python train.py --hop_length=160 --encoder_inner_norm=false --text_encoder_causal=true --text_encoder_norm_position="pre" --text_encoder_inner_norm=false --residual_init="none" --learning_rate=0.0013 --adamw_lr_other_params=0.0023 --final_lr_fraction=0
Rows from block 9 of the audio encoder of a small contrastive audio-text model, named by matrix and row number. Rows with one number belong to one neuron. Each number is 500 + 50 x the weight over its row's rms, rounded and kept within 0 to 999. All counts start at 0. Numbers have three digits each.
After each neuron's rows are labels from the 100 clips, of 14848, where the neuron reaches its highest value: "top examples" is what is common among them. Only what is clearly more common there than usual is listed. The data: melodies that start on their tonic, played by one synthesised instrument. In brackets: how many of the 100.
# fc1: first MLP up (encoder.blocks.9.ff1.fc1.weight, 512x256), inputs 37-73
# fc2: first MLP down (encoder.blocks.9.ff1.fc2.weight, 256x512, transposed), outputs 37-73

fc1.404:471459421435507581491467543468467492496517507447525448414412445618535517407458518584527412460488447450468484521
fc2.404:465541516544504434477484502624499485572476494521507516557610462518464506596469394539452523483522435595408402481
top examples: the note E (70); tonic: E (29); tonic: D# (26)

fc1.149:501475622584433444461463471488585469451492497441559451423448526459592465441567539432485529412493543434489426545
fc2.149:415431459374472582485459554440467510557487557512428594530481477547582562498537578561525612476521493584582534589
top examples: the note G# (74); tonic: G# (28)

fc1.215:491539535573575519504543438407431504473487455515492537535558563471485462486507536479535426477410490562452522508
fc2.215:592560565492387530432492538571518504555483503382558480503429428509483460523557585522455438458569514452581541456
top examples: the note F# (90); tonic: F# (34)

fc1.199:494469470495555620458520474520420421500527470535560501573523500457448493497516450485470434479517496444536432509
fc2.199:510436601504567482504435420525547540487471545463487487464426570452504523474469531539490476478537500524576493530
top examples: the note E (94); the note D (70); pace: fast (66); the note A (65)

fc1.294:459548414504518435557455471550561496533476527432490528463489521496531530466498457528482444444447474461497512627
fc2.294:496421463447518470486561459436499533491502486461570427471341488461524541522541468477438522502455625442464476547
top examples: the note C# (76); pace: fast (67); tonic: F# (37)

fc1.300:487500476494508538473482424522481531507528549494568540571467502601622512493480438519575544608520462593541452514
fc2.300:408541482543539409467480487426594386508394519514528465515507450518555464495548492424515461483505464473511492599
top examples: the note F# (100); the note B (74); tonic: B (27)

fc1.49:475480512425532472490438524439620465580512411451499411501492437578511519545487467424492434523461516532437456498
fc2.49:451463557539536546474555426618511471549515493606416498496467549454506513426425495529517480501482493520517413549
top examples: the note F# (67); the note A# (65); tonic: F# (34); tonic: A# (27)

fc1.123:551464472558455492534533573479487505488459462509624464474447405465621516458469476429431569523594473369504425505
fc2.123:441514491585531489467497410441473534478567564480483502492467500530517556560498503477498504493498533604563598487
top examples: the note F# (87); the note B (67); tonic: B (25)

fc1.222:490513522538530482369516397520451445475434537579532539481422543601538491435434508417484450546418572546430546449
fc2.222:424501409537539479454560535403505476479497529487593462551520469514415527486465473484550572540544458421397472481
top examples: the note F# (87); staccato (58)

fc1.87:479574528536469546518429467544469478438564606488558607551539483544461511565442511571448484386533442431459436506
fc2.87:474491438531537413454537420532494437479544525452446455405550519522499500463514495459564489503382574457487545517
top examples: the note G# (70); tonic: G# (32); bass guitar-like (25)

fc1.243:565573516549556505514443547388495518488472497518509543484588616438581482558460491555498442539524495527541514477
fc2.243:572520534511476556552510542522563526465444512528550572530413515572477522485548565481531515526471507541443495487
top examples: the note D (96)

fc1.282:528550498575472475552493481553516459563564478436485577450413439516447403540533524429522474456535486526468570479
fc2.282:465562457531538469405424499488507569417469450561517480526551484524535490477467528571539500497516565474431490445
top examples: the note D# (100); the note A# (67); tonic: D# (34)

fc1.364:527524551499530496398464479402550393437530550539477526505510590468493525531463458442567525538493537408524540437
fc2.364:521535456517530458466433471465473520554435582478481486508473492502387470588518512486501586460477455515514474490
top examples: the note D (95); pace: fast (75); the note G (69)

fc1.285:558418525545448405531497422494442372563447480475497440553380401459438535615496480410496502451417501528514520507
fc2.285:550531557511509568512487470412550529481378413552508433467465505502553505397512557378480456474498457493509525516
top examples: the note G# (77)

fc1.420:522417560442448397470457461516531473489519482537459508436557511474489479414528492483486501477487587459493538535
fc2.420:338511586536561461517542530452439488563388495397482584482508495485612521532621523436525518435494466596507439506
top examples: the note D# (100); the note A# (73); the note G# (69); tonic: D# (29)

fc1.4:507521565501486459348514490481421414475532503480547470501470532435557522459515493546563453537498488478603399569
fc2.4:481466470392515527478554464422474494420394406531568525480477503522544451541563541535439489538532428513598453454
top examples: the note E (100); the note A (74); the note D (66); tonic: A (25)

fc1.253:469555481475528622474532516567523466477489455517520557463535491498556529479527512493425405523496496491511437504
fc2.253:494519509486438540537551431613531566586484633445451517446506390469455470604556518507599513477481426520454471468
top examples: the note G# (83); pace: fast (61)

fc1.28:480558490471497509458450454500530451488490390491448503483568513500459476492467484438514538491601560550485557416
fc2.28:508510477507541510467475468442472464457573506553487529540472421468441597616590558480487504540440469550486499511
top examples: the note F# (100); the note C# (84); the note B (70)

fc1.75:511537499506426523557516531365478464459477553459500502576506674464521585514507555472407485474498542545571514524
fc2.75:505431533526490478591574530447512511493446489474550435545491541554445565586443523462583488481431492405486565461
top examples: the note C# (96); the note G# (66); staccato (54)

fc1.376:512547502521500407522485484469518465405423544536576502535421494496478524437560554430484582434360499585457520582
fc2.376:581463508547586575464475442446468561519501490445433515541465522564494539488548455529544443447579527484588542512
top examples: the note C# (83); the note G# (71)

fc1.503:592540486466423535395492450462515452522532496550480456483556481394505453428521471526478564545479495469402454477
fc2.503:458434524477532570492486499538484508489447522463520436503506535609457521600466515481495488525465395531450496470
top examples: the note G# (65); tonic: G# (28)

fc1.9:524577586549564519473518464554502445600431539466487583481476499450404454540411441537473478450511404509484499542
fc2.9:624570393441446545453445434428466538410445490559571439482504593482550508497470461491518569525492584463509457489
top examples: the note G# (98); tonic: G# (92); the note D# (82); pace: fast (66)

fc1.71:516504463406474495440388542396485500515495530503550486490419575454504595483575523566476500421533507512402496527
fc2.71:541500478529571543518487493589510559454460494460496555485502555517472479463440497532427575460468499468553590543
top examples: the note C# (98)